From a checkpoint of a small class-conditioned image flow-matching model.
Training: adamw at rate 0.0017, 8100 steps, batches of 128.
Data: trained on single printed letters, digits and signs in grey, bent and noisy, 395000 training examples.
Rows from block 3 of a small class-conditioned image flow-matching model, named by matrix and row number. Rows with one number within an expert belong to one neuron, the router's apart. Each number is 128 + 32 x the weight over its row's rms, rounded and kept within 0 to 255. All counts start at 0. Numbers have three digits each.
After each expert's rows are labels from the 100 images, of 14976 (inputs lightly noised), where the router gives the expert most weight on average: "patch colour" is the nearest of a few named colours to the mean colour under the peak; "top examples" is what is common among them. Only what is clearly more common there than usual is listed. The data: single printed letters, digits and signs in grey, bent and noisy.
# router: router (model.blocks.3.mlp.router.weight, 16x160), inputs 0-53
# up: expert up (model.blocks.3.mlp.up, 16x80x160), inputs 0-53
# down: expert down (model.blocks.3.mlp.down, 16x160x80, transposed), outputs 0-53

# expert 8
router.8:104149163131136137152150143115088139095128150110110081141121129132141109138094148152123085115191090147224107193168158095114101118103124136119139060124154088072137
up.27:104121112088149178211131163117102170156105069204123223172101132178117094192095133164141145134139136129131137141102147101097166139110096115148171128156148123137119
down.27:177167077221126160125110125099043111167194167119128157117131106112104140138119139077099180115173121169156129134112164136096172141188116161176071086166136158133139
up.28:115155120173146168202113108141115124110107112079142149056135126106127113157130125146168071106107165145106128101144033148085158113096094134185152182171148095075173
down.28:084147118080161123188114075134085147139131092127163103099112141133085145184112110164080064159138072100209092143151138133148104097110149142116099092153149138121076
up.29:117101121101142136140143122157115129110125150122195147072117165140112133135124060126125163134122155132140127165151154132130110120102086144134155136144151062082106
down.29:119162140101124088210117093179105151121147123169118102101082081170122158189169150105094143155188110097156196120131118100111112121140142124149109112147095073132138
up.30:156076131134138103151111131177093164144134132145114155055117110088148089140132148123079096158106141218155133100114159109126150123115156124120106108105187008079203
down.30:133142092149120110109073120161071152137112114164137123120178115128118101075126197160153097138164131116144112116123135168138087151142082126093175125156144225106135
up.31:144130140163139121070104144198054144132125180130143163114140113161120136078093111161130187116176108088176127166100090116159186134067118098089104069141118112109060
down.31:134109124189167070161147127130054124092146146099127159138117119112114087103094145143147146103150158179076098121117140122161106055151138131156153131192167141102164
patch colour: white
top examples: dark on light; sans-serif

# expert 3
router.3:124115167125144099097141132134077137105146106162144145111113128098119107141119188123081132134101170156225137111100161097164088114131149155122149075107084072060129
up.0:088190103113127185206157131124096132123132107126102170146099085110107144143150141159197228113114151056098147189124079187097152166172055114148132127158126113110082
down.0:157208086212153095131125146117155130011110160067155116135090129093082112207089143126123161133110127072135201137147144117133109148144114167146125111141119153091157
up.1:062148133066141150148145144145153102132088123162098133129071188205128164179067115083127117162125128074106109095109110216154098151083092105146154142165184153172130
down.1:150122152148150163114141159153119152082129041097155104153177128129154144153123120126150157098161061131170141132142093080132139150138126136101115089191112132125057
up.2:123145103138112093093135138132166173146140121151189123144129149117113131047114125114114117106178145207068157157090147067138152113120146138128122122109108146135118
down.2:165091131081129159148055104125161140108124106175120133126094181179117146093110100086145161153104144217086113173111136098076123100137096180099169101139120175105162
up.3:175147173154107103107109144173107123132154168098181119114171183115146172121119111090132078067115120092156074064168139136159120084161191089109116097129173173164112
down.3:158180105111162194129142134090065160130077087088080138125167142125164157111180105127144135154082139171081134124158131142115168115196154141146059174171082142163073
up.4:099163076134188226179134115118114132110146098129126138147086117155127148108096134194122142128118132068158112130145128136035139145117088143189191135185107216147123
down.4:114082090183181153181130125118177115099155116098173149120125156122114145107116110118130125118133056101070136127114151152137083127106131180107116175142142105120145
patch colour: grey
top examples: the character @

# expert 12
router.12:137120155131135143123067143111095114079119183105096070090102148179121151112087126123073098089129033082095072101108130116141132146101167120144066073123154154148136
up.27:180066057134128123102095122137162144128085153137186128107126175122078116102106130135124178118125158070132173027111113128151141157118156148154098113078128056059183
down.27:116124117132124168152111110139145160135108194134075096109198161106171166075117125133060128093177108116145205091099176138093154081139144159159110150118114090149156
up.28:170123092168128124120109128131121128151120100128119141084137120067094121104129122124141152131115144124143107037113190105136201136184149131157113133098179138189182
down.28:165165097117108129138106105135145183115136143166093129130172096028139171132128153148087145091193110149101157081100188163108135163125159152167099140146158135125159
up.29:113055126129115106145112142116129138144092092097089113185134144184155132135142085144128142106132152191000089228181093117101147125127126114098135176120124135177025
down.29:111195130094130139106165136170083093127099165141191132138124177159119179132127054066120120199135131159140152204048037060168142109129110164097187174133133112130146
up.30:070133157132162130127189155137143151152121133111144131076139140127150155129111159131101151146104159161166147130151144129101061127086110149155130162119188118181110
down.30:148192192041097102103128133101216105135116099176083146136088100187135111051164115089143116105052112126095145081078054142078105106211133136135174150103124122138166
up.31:163131142115117124131151163141197154146093131129148134165119159126120129143142069112140174131150148113025135083108115080115087136124125117161107108076131187255165
down.31:131233067102086154167118092137164150130121087144104076141161099099147172128091132164097091119105071192164161109111115115084157147116160134204185116092109125130129
patch colour: white
top examples: dark on light; the character -

# expert 2
router.2:113158164088133148133167131129093159121188185111137111176143122175150152156122138164123131095161102096140117198169161139135118140076095096095160073143108169118109
up.0:062115164177117177155139156139126147162127081173139132188081159139122128133106110135104113125200112114135094143086214095154066161061139110131148122128125151218159
down.0:146136105161140093164093086155142099076157114104133143103129098127127102083071102097086071144189118130162098175096136112087069129149060130193103106121112174135173
up.1:181084049152144140147111124155128150157108123103164138111107134088117128098106141127151167137108164135082092094095186092149162155142092087151138148142207118185159
down.1:166094106150139099132101105101067139166148227124129119120095089091111155096154111118120122133208083173138081133093085150122143119119079153171046154147148101114117
up.2:106158138096122178116174156084103085119146105135145117079115136088118111146131152141062117128106136115156119133143130214077108093109110123128121125136195109129172
down.2:224084132168102141104125113125172091135120120150033122131138139096159107212124151141082123151109164106124137131175129121158120101148145081154132123084110137083145
up.3:123101101113130198184121153138132153179039100084107213121155103126130127136162097107063081095127129151109115157078156138095102145095117096128145129121139121162155
down.3:159158088206128170174100131163102144154100143183192141122065138135158149238059073096160122162162077118159088120151069154161177155120106181151085141098138122141125
up.4:144112106112153147185101143155115158134135102163116141161109146112151114139136140076079084140164176188039232121121142102140192152049120127135174200127102169162144
down.4:123110111160088094110103091117111084167135138135126121100138144079154153080061150137137095142129167184132092126074105106112129140052096124187117140157117108143165
patch colour: white
top examples: dark on light; capital

# expert 6
router.6:099137129112115152160136171099120106124101141164129100110096142092147129170100153124139152173116143092205106127140155156124122168107100092069125138120203096113138
up.27:094091103121157166177124124156137149199071172129169168156074112172114104118120101083104105123157099102119115159071136129090116141121121124155149144150121129155046
down.27:110139098116121152149087110036128071140183096106135145117124123146136116140141082088078095079109140193138189117180074198134135139141126140155096099168125148116151
up.28:090201150147095155153127130113121141108085105142144135166096129147127119152118075092111121138130104094155103149065135093093125130119115108100131091130097150172108
down.28:137159103121098131158093132089087167092170120053135176105073121183151121204130154066091161063119081115120139129184155181152111126209120097163126138150123134165147
up.29:163106122231138162130082150121168103169078076103130149148129021070123159054184159156140178138082112108161089121117169165108130072135158155147106091104124088149125
down.29:096079097162125144166076124149152076052168083098118141144116204087104130113109098094135094089123084111136154118173105135102096130139145173164143133148155149092139
up.30:117106154119163169162137127082087086127146083090132098156187087108146133123142144181123099078098134132131102067156173041124079126131141189125161109157130152126121
down.30:100059107153157098123108171116089117107068134135164112147121081081152131118114096166128119172114108108120130110202106164113128144108116153123096162160135128128106
up.31:192064156117094072119060128154159148168093125130099167130136110094124136109136100117098098106112111118178061099097166114195091152085192079091114099132125129203135
down.31:167074117174098144122084133055087181123124101117110130111091192143136104129140151153070096147090110073105077160129113116195144123098110125112122183189127103173075
patch colour: grey
top examples: the character %

# expert 15
router.15:106133199098151111114155128113107119115089103142144112135149102124104170142155150110067098170148165095041177147139164175149063117112141139127134195099169163196147
up.0:171130117123125165162085092126079112149133073129136120114080147082092106163119098116115133133108119174071156160122145195107139189160123096157126134190155100103106
down.0:130122118149195075159105089157127149119075056090134138132133106134125131146130111148080107088123076089199219119138119111154152101160122132128158073154122136138138
up.1:144150142107078107122130155119158168145116154094118133191138151138113185154143085145117072121164119041081136125155113166191138135113160113078131111122046174148154
down.1:161211119156114146125129146188087166119144144133129164098148131078201103108081113100121094126117160212158140141173118161094135103178117154143188123122200144106083
up.2:115045158142160179207103111121059131117105087118095149128081091131076075122134142079065098148146098231187117166103155101094111132084163173172145118156131119099084
down.2:155145183106121135126102069126141124155151016097129160084112112141138147159084083140124164124086107127107133137154088112184113133083125092099086134172075137135180
up.3:108136036098132112090161093129128120132132124169125153133096165162161094118117069147173126159124148227186119088130131085118183093155158121168152126084146124171150
down.3:151157142096111057117132124102141143109076229107105110122111110094095128140145127136191166092058170133121090136141125126161132111148088113149109077161186151098145
up.4:119182110059157156078123096125119095098130131135132124148110129134149124065090151110089109141117153142131107112160155058053153119099171172175158141108159163131141
down.4:130092111139119118084138146099132139121113214111159090124158151127070155104139111147174177118137132085150122113133106184156109125164171106125138110147145097137213
patch colour: grey
top examples: the character @

# expert 14
router.14:173164158182147104102102071121170103127112118172151124095107132106136095075111056099074147170075116158105165116118147135103137112134172144134121160135156126120104
up.0:151157181209152115098108103137133127110132139127140102121107160122131151078105160137078145102159175039190098127150105134094153089074181157144130096150098108073136
down.0:141132117111129164104142139165100120125166126144127141149026153086166143045035118175130157144133188153127177130131159101086113110143135218145123111144140111081145
up.1:140101125099117127105121161151111136130131127149151128171113175097116140106105116145153132130247175149107103149136089161164137138136114162117109140129093117161124
down.1:113135131091100161085078116137058110130176111059156120159105041133108135063151124089144154054149149102114132105120115103103133160100077164090163165123117138118077
up.2:147113088101098121147152154133140129124175130196122081104001201166167146190073150138149118174103147117173127111116117122141143161151154055083115138132127128121123
down.2:094134131083152060146145118137167126116109135130129130153156016176071121113224109084161116156102080198098109099120134147155151092090131104126107145097145119120106
up.3:155133172116114116135139093164161128114156119107108105113123131080144112068095219127108155132140184055118170123141165141115145163157117062089123110171108079100126
down.3:147134143147157154126162091141120166140119117148138133119049166141152113038055152115119145202146111159137158138171131111109156085107126087163131146115124140090110
up.4:132112122134095148155168151142141151128105170088149106170150153126117164131141200164154174075185155084198116156171123151162136141116113076093117067135122155154138
down.4:118139090100079130122129121165149133134147171032123106167110084122098099183146137111173134012095151175090108146121153084107069146149080167082130138168156141121157
patch colour: black
top examples: the character -

# expert 10
router.10:163101120168113133135068073148178152155141140077136174137142113157104108115140089137128121076146080117140100146151041136169165143145159121128141105149106146148132
up.0:096103113060077156142118145135125131140124120050126096130165133135107112186162082101127142072208110169095131188155127166146139170125118089153135097130140110109096
down.0:196114141132126135080230150120122125098161174121151147103052199073095169160080099151164138109153173092153194164144189160129156125117179150113141089124155121103084
up.1:144071069093115117098121122126107070090164108112167042115137150101142120137101233116149141125150134087134105103087190104116152147116117133147137099115116101114165
down.1:165149152132117159111165120148142124106097093119165131107096107098124161115137103082114120129149156104100193113108154168105060086184181121102091101152131113137080
up.2:205110139181135101104087048126148111090131136144197084150164128112120100066083087116106131152092097149131081119104131084181152145210167178112155150126089160117138
down.2:067139133182133110225000121131174129135083127125067133120147154145116133163138097084123122135130106109144058149143075195136118141081080139146130094118124146148134
up.3:139135064156135115124088111113129117139094131128130101109105137173140135167084091144164059137066097144149169110117067134139146099190176154174177109088160136138212
down.3:131056087180103160173108141113113091126157139097137114098137149145176159150132136142094107068106117115204122135135112173145146174071119146135150129086094140142181
up.4:068121085080064164152089190125129123126137122080130098104138102122149158159117118121090111091158086116098132154148139152177098185089129062096117106114172122130162
down.4:165134123100175159118210131142102135111143202145178115106045186067084156147091142150135137163215182089113180165142169122117130124181139129094160092153127149103134
patch colour: white
top examples: dark on light